From a checkpoint of a small image classifier.
Model: 9.31M parameters, 40-pixel images, moe top_k, patch size [2, 2], widths [48, 96, 192].
Rows from block 5 of a small image classifier, named by matrix and row number. Rows with one number within an expert belong to one neuron, the router's apart. Each number is 50 + 12 x the weight over its row's rms, rounded and kept within 0 to 99. All counts start at 0. After the name is the row's rms in percent of the matrix's.
After each expert's rows are labels from the 100 images, of 14976, where the router gives the expert most weight on average: "top examples" is what is common among them. Only what is clearly more common there than usual is listed. The data: seven-segment displays showing three digits.
# router: router (model.blocks.5.mlp.router.weight, 32x96, trained with AdamW), inputs 0-95
# gate: expert gate (model.blocks.5.mlp.gate, 32x48x96), inputs 0-95
# up: expert up (model.blocks.5.mlp.up, 32x48x96), inputs 0-95
# down: expert down (model.blocks.5.mlp.down, 32x96x48, transposed), outputs 0-95

# expert 3
router.3 074:36 46 63 53 43 56 58 52 55 69 59 59 66 50 45 45 66 53 41 65 72 43 49 58 42 47 65 38 60 39 33 38 54 49 44 51 53 65 49 57 11 53 60 47 56 47 69 49 35 36 63 42 66 43 63 57 40 59 51 71 37 69 43 57 49 63 45 46 51 37 30 28 66 47 38 44 34 52 43 17 50 71 57 64 61 55 55 57 54 47 45 36 23 60 57 64
gate.0 084:54 63 53 56 63 36 51 56 34 63 27 52 32 40 74 71 55 40 60 39 41 56 53 51 55 42 35 37 51 53 78 55 37 36 53 54 61 28 36 50 52 54 33 44 44 39 49 60 68 63 38 69 55 56 35 44 28 60 41 59 46 25 58 46 49 60 45 40 58 51 61 54 54 43 55 56 38 60 39 59 55 37 57 58 25 37 61 56 64 31 63 28 77 60 43 53
up.0 089:41 49 45 44 46 63 66 42 47 67 38 34 34 58 38 72 36 47 49 38 56 73 45 63 48 67 50 39 50 62 55 42 27 34 33 46 31 39 38 50 57 60 37 57 50 62 58 52 63 38 32 30 55 64 57 61 46 64 52 43 28 54 49 46 37 33 45 67 67 53 50 66 43 24 41 62 63 41 59 35 59 40 57 36 31 57 54 71 45 50 61 43 59 79 46 52
down.0 070:49 56 70 58 58 47 42 56 65 38 45 58 54 39 76 34 63 42 66 47 38 32 47 45 36 60 38 43 43 59 61 42 28 62 73 43 76 35 69 69 43 41 52 47 34 59 67 51 32 60 59 52 48 55 36 75 49 47 38 42 52 39 41 59 55 31 45 59 27 57 43 52 56 63 28 47 62 73 47 39 35 49 60 48 47 48 28 47 55 46 47 64 56 49 39 30
top examples: dark on pale

# expert 0
router.0 146:65 49 30 32 51 43 34 58 36 39 57 51 41 27 62 66 34 33 67 43 47 31 69 45 32 53 45 50 52 57 40 56 54 71 54 51 45 38 65 39 60 53 41 55 31 63 44 66 43 56 43 71 37 38 50 70 65 46 37 47 43 50 48 73 64 58 48 72 47 65 36 63 24 62 34 46 62 58 40 65 27 39 69 53 45 43 52 56 54 39 57 44 52 47 62 64
gate.1 065:69 34 31 39 53 52 55 41 16 39 45 78 49 61 54 56 46 40 21 36 68 68 49 53 60 52 59 57 40 34 48 35 43 63 44 32 32 48 69 42 49 69 52 53 46 63 59 57 48 48 20 52 27 51 26 40 30 53 49 38 60 40 53 34 33 49 44 42 57 53 47 40 60 51 65 60 49 47 49 40 52 78 48 50 47 52 61 44 37 51 67 50 55 49 54 59
up.1 076:31 56 37 62 29 52 49 42 52 57 47 44 43 56 44 58 44 60 42 55 47 54 38 51 56 52 62 52 58 69 54 53 49 60 65 58 56 50 53 60 62 32 54 52 75 58 50 15 69 52 37 42 56 57 40 30 53 54 38 72 35 72 41 68 71 39 54 37 51 46 35 57 36 30 54 37 64 46 34 24 59 52 44 38 75 46 61 64 65 26 56 56 34 41 45 39
down.1 073:77 45 51 52 45 51 50 47 43 30 48 30 45 47 75 56 54 47 31 36 71 50 46 53 26 65 86 42 63 31 72 43 36 71 55 58 63 50 37 55 53 41 45 41 46 60 52 50 56 34 42 51 63 44 64 38 53 40 50 46 41 38 40 48 47 52 65 43 51 34 50 58 35 47 72 52 39 52 53 74 44 44 58 71 35 50 61 31 39 58 52 52 72 38 33 50
top examples: the digit 8; the digit 6; red glow; third digit: 6

# expert 11
router.11 077:40 54 54 58 27 60 49 55 38 45 61 35 48 45 35 44 56 57 37 43 40 52 47 86 57 34 46 39 51 56 57 35 46 40 67 66 28 68 46 41 39 65 53 62 57 35 43 77 40 45 79 38 52 37 59 42 36 50 43 60 61 76 67 37 39 60 51 52 50 35 27 47 62 43 46 65 43 48 46 41 58 68 57 47 52 49 30 55 71 54 50 42 31 48 44 40
gate.0 108:36 36 38 60 33 51 65 52 54 67 69 37 76 60 30 33 50 42 43 59 41 34 53 58 50 42 49 46 44 48 43 69 48 59 60 46 72 48 52 67 67 48 57 63 40 33 31 53 54 51 58 40 37 54 46 35 37 31 63 51 76 52 55 63 59 52 62 59 42 39 39 34 68 59 27 37 56 54 37 46 70 63 56 57 58 48 62 45 63 60 59 32 27 28 57 45
up.0 107:30 31 27 59 24 65 59 50 64 63 75 41 68 68 50 37 43 52 47 50 33 44 52 52 50 36 62 31 50 51 53 66 55 61 45 31 69 42 44 63 63 46 52 52 49 39 26 58 49 50 56 49 34 44 52 39 50 30 56 58 66 63 71 57 57 57 53 62 42 42 35 42 49 51 36 29 67 53 36 38 65 67 51 58 46 56 47 36 56 57 57 37 21 36 59 42
down.0 097:43 50 31 56 46 53 34 37 48 71 30 38 48 84 71 59 65 56 55 64 48 50 49 50 36 52 12 36 33 56 37 64 65 28 51 54 59 61 43 50 32 44 54 62 46 42 65 50 42 46 37 46 55 37 49 61 58 55 37 32 56 60 59 41 37 52 35 56 51 36 55 65 49 52 72 43 47 44 52 55 53 47 55 25 58 69 54 52 61 36 59 59 46 57 27 67
top examples: the digit 1; first digit: 1; third digit: 1

# expert 2
router.2 127:42 55 61 28 55 50 36 49 51 43 47 53 49 56 57 46 60 50 73 36 40 42 72 40 51 49 48 56 47 44 40 64 34 31 67 49 54 35 71 47 60 54 36 25 44 66 58 50 58 49 43 73 55 41 23 66 39 47 55 72 22 40 44 50 55 45 42 71 56 72 56 48 62 50 57 38 46 43 48 71 56 74 45 35 36 59 60 62 42 63 37 56 31 43 35 65
gate.1 164:54 58 64 54 62 42 64 60 55 28 62 46 54 53 39 37 51 68 62 52 39 41 54 33 36 59 51 58 38 48 53 38 39 46 56 60 79 55 41 86 45 60 52 56 30 45 52 62 38 52 58 66 64 72 73 36 37 33 76 41 42 52 57 34 50 51 51 36 56 47 53 41 50 63 41 49 38 49 45 55 60 35 11 52 56 61 47 35 62 58 45 54 53 32 61 44
up.1 139:56 55 58 55 66 53 60 39 59 51 76 34 51 49 46 32 52 35 42 56 42 53 68 48 30 37 36 57 54 45 62 23 35 56 35 47 57 44 49 70 60 43 48 35 60 53 45 49 50 67 66 47 53 47 42 36 49 33 62 24 53 49 57 36 41 34 51 61 73 79 65 30 45 39 46 43 37 33 32 60 61 55 25 53 68 61 60 34 45 45 46 47 42 35 35 52
down.1 151:25 44 34 85 67 47 41 35 60 57 43 47 60 59 77 50 28 52 27 55 48 61 62 51 56 52 49 48 44 76 52 43 43 41 53 44 30 51 38 32 40 58 50 50 58 73 51 35 55 44 42 34 54 32 39 61 35 36 60 43 42 56 49 41 46 58 38 35 61 57 39 62 50 32 48 30 59 57 62 60 57 46 72 40 42 65 65 62 64 35 52 47 34 61 46 50
top examples: the digit 6; the digit 8; blue glow; third digit: 6

# expert 17
router.17 092:42 58 63 31 20 58 47 39 42 39 49 66 65 41 42 51 41 58 37 66 45 45 37 52 51 71 55 44 52 43 64 39 72 51 45 66 29 70 41 60 57 50 60 76 65 34 59 59 48 54 48 46 32 47 48 54 57 73 34 58 12 59 47 31 64 38 57 62 42 48 51 38 77 64 46 41 61 51 42 46 63 55 55 38 57 49 47 41 66 57 48 55 51 55 43 33
gate.4 024:59 48 51 45 56 51 58 64 55 70 54 42 23 65 70 44 37 51 51 32 61 39 62 31 26 67 51 50 45 48 38 44 61 55 58 46 62 45 76 40 54 21 56 53 67 26 32 34 25 43 53 69 63 48 57 68 55 42 47 53 67 31 59 47 44 54 42 61 66 52 46 61 53 66 49 48 52 44 38 54 22 43 46 48 52 46 59 53 43 40 62 31 38 36 34 57
up.4 035:46 50 50 56 53 46 37 60 59 41 43 32 69 53 58 76 32 47 49 30 46 53 39 55 74 26 66 46 55 51 47 58 43 48 36 35 66 47 58 58 43 40 60 59 62 59 45 40 54 45 51 24 46 42 47 42 48 53 67 48 58 46 42 31 54 71 62 34 39 32 58 61 63 46 67 51 53 39 55 82 39 45 46 55 64 35 52 64 57 53 69 15 44 29 58 56
down.4 022:51 64 52 45 55 40 60 57 49 52 43 59 42 15 49 35 72 51 49 60 25 53 53 51 69 28 41 57 41 53 60 45 50 44 58 54 41 69 18 67 36 46 50 43 39 56 50 59 41 59 40 39 58 63 43 50 50 49 54 74 52 60 64 53 57 63 45 20 52 37 46 59 45 65 37 33 49 69 34 34 47 27 63 51 66 45 41 38 47 49 50 69 70 69 50 48
top examples: the digit 1; dark on pale; first digit: 1

# expert 29
router.29 100:51 48 44 66 71 41 63 57 50 60 75 61 50 19 46 51 67 38 46 70 40 43 68 61 72 43 46 53 55 50 37 51 88 51 57 46 40 62 39 44 55 35 58 54 75 20 46 52 32 39 40 58 53 52 41 33 43 32 54 42 36 63 46 32 46 55 43 55 54 53 43 44 68 78 48 36 56 56 43 49 60 36 42 49 44 31 59 53 56 54 52 50 38 64 49 49
gate.2 083:66 52 49 44 64 62 41 50 64 67 36 67 44 62 60 45 37 38 42 54 54 65 60 40 68 39 38 45 44 47 51 47 47 54 60 32 66 20 40 27 37 47 52 58 38 69 49 53 46 69 34 37 45 83 37 49 52 34 56 28 52 33 65 37 52 45 44 45 52 29 32 58 54 50 55 61 53 42 39 60 69 60 50 44 43 49 36 54 32 53 43 24 37 65 62 51
up.2 084:66 48 29 52 63 61 34 46 49 80 51 41 45 64 30 52 43 44 56 54 46 70 79 45 56 46 42 55 54 37 39 58 54 59 48 43 70 38 54 36 24 33 59 59 38 46 69 44 42 55 38 52 40 52 50 55 46 44 57 24 57 51 65 36 49 57 50 64 47 30 41 47 54 55 60 56 54 51 46 62 65 40 66 51 40 53 31 44 42 53 38 22 24 29 71 38
down.2 082:45 38 51 43 45 46 39 52 30 41 36 41 60 55 28 44 43 54 55 44 61 61 47 49 55 38 25 48 37 39 63 45 54 50 50 62 52 47 62 74 59 29 51 50 44 40 51 76 35 73 55 54 74 50 68 33 51 62 40 73 47 58 42 53 55 34 57 48 31 35 40 38 56 45 42 64 48 42 50 42 75 53 29 60 35 59 45 74 53 29 61 64 63 53 47 75
top examples: the digit 1; the digit 7; third digit: 1; first digit: 1

# expert 21
router.21 116:43 66 52 62 35 52 56 66 56 54 75 35 60 52 68 50 25 61 32 63 56 48 46 34 50 44 51 62 41 48 59 56 40 27 33 45 66 45 41 36 58 51 73 33 72 36 30 51 42 42 52 37 42 66 54 40 67 45 57 39 46 46 64 35 47 53 48 53 72 61 48 48 54 47 39 24 67 57 67 68 52 69 38 40 59 51 50 37 60 35 27 56 33 55 55 43
gate.1 142:34 48 58 59 44 57 64 53 59 47 57 42 54 60 36 34 37 40 57 25 45 47 47 29 53 47 65 59 36 66 50 45 27 51 40 17 36 44 58 54 65 56 65 48 39 52 58 72 62 62 50 44 48 67 44 45 45 59 42 51 56 35 69 41 58 42 46 48 49 81 37 39 68 68 43 37 63 55 40 40 59 59 25 66 57 54 42 51 59 58 37 37 26 66 33 55
up.1 156:66 47 43 53 53 51 26 48 28 53 35 57 28 52 50 70 66 54 42 70 46 59 62 57 38 53 42 32 59 47 54 45 59 47 45 73 73 45 44 45 32 46 41 47 61 62 50 40 34 40 49 44 55 29 52 48 48 39 57 47 49 70 56 61 42 60 58 66 71 34 50 56 29 37 52 68 34 44 59 58 43 41 50 44 48 43 55 59 35 53 64 76 75 26 76 60
down.1 183:69 41 67 41 51 56 68 51 68 59 38 51 44 39 44 55 48 51 56 51 62 65 58 61 43 55 74 47 59 40 64 37 76 22 51 53 29 57 51 61 32 40 47 42 41 57 43 65 61 33 71 60 33 52 46 44 55 39 26 48 47 44 37 49 47 63 39 83 46 49 47 51 56 60 75 47 41 47 36 38 58 57 43 65 31 23 63 46 54 39 52 37 53 57 34 57
top examples: the digit 5; the digit 2; the digit 6; third digit: 2

# expert 15
router.15 144:50 66 43 60 58 41 55 50 47 57 32 57 50 53 48 51 57 46 78 43 43 44 68 44 47 40 40 57 68 61 31 56 54 70 45 31 71 36 47 62 40 53 31 27 34 53 64 23 70 51 27 59 44 58 38 52 44 58 44 71 56 32 41 54 34 54 45 32 46 71 40 72 35 68 63 41 56 48 56 52 44 45 42 35 37 54 50 64 44 72 60 49 63 59 37 55
gate.1 175:48 39 66 67 40 37 61 40 37 15 57 47 43 45 66 52 51 59 63 35 61 60 38 51 39 56 48 62 40 58 48 50 48 55 49 38 23 64 50 41 60 68 43 32 59 62 56 55 62 17 37 44 62 53 54 39 58 54 51 67 58 27 35 48 29 32 36 63 62 76 60 37 38 47 56 52 71 41 58 47 39 53 32 49 45 50 59 47 59 46 45 47 34 44 57 70
up.1 165:54 47 63 67 46 41 55 52 49 14 50 51 35 40 60 57 60 58 64 36 67 57 48 46 41 58 43 64 48 47 65 47 54 42 47 43 25 68 35 59 62 58 40 19 54 65 48 57 65 33 46 48 48 49 60 34 39 42 58 46 58 28 50 51 34 42 64 67 60 64 65 45 34 47 59 42 61 33 54 57 34 40 44 56 49 39 54 45 72 53 58 74 65 22 63 62
down.1 163:51 47 38 55 42 57 53 45 56 59 33 63 48 64 56 69 68 52 51 45 36 46 61 44 61 50 30 61 57 23 35 33 55 26 72 48 59 48 36 52 35 45 36 49 43 42 58 25 45 46 47 70 50 32 64 58 41 46 51 57 41 33 51 53 53 58 38 44 47 51 54 61 39 60 60 45 48 48 34 47 40 52 54 21 56 31 43 58 37 40 44 63 56 92 23 46
top examples: the digit 3; third digit: 3; first digit: 3; second digit: 3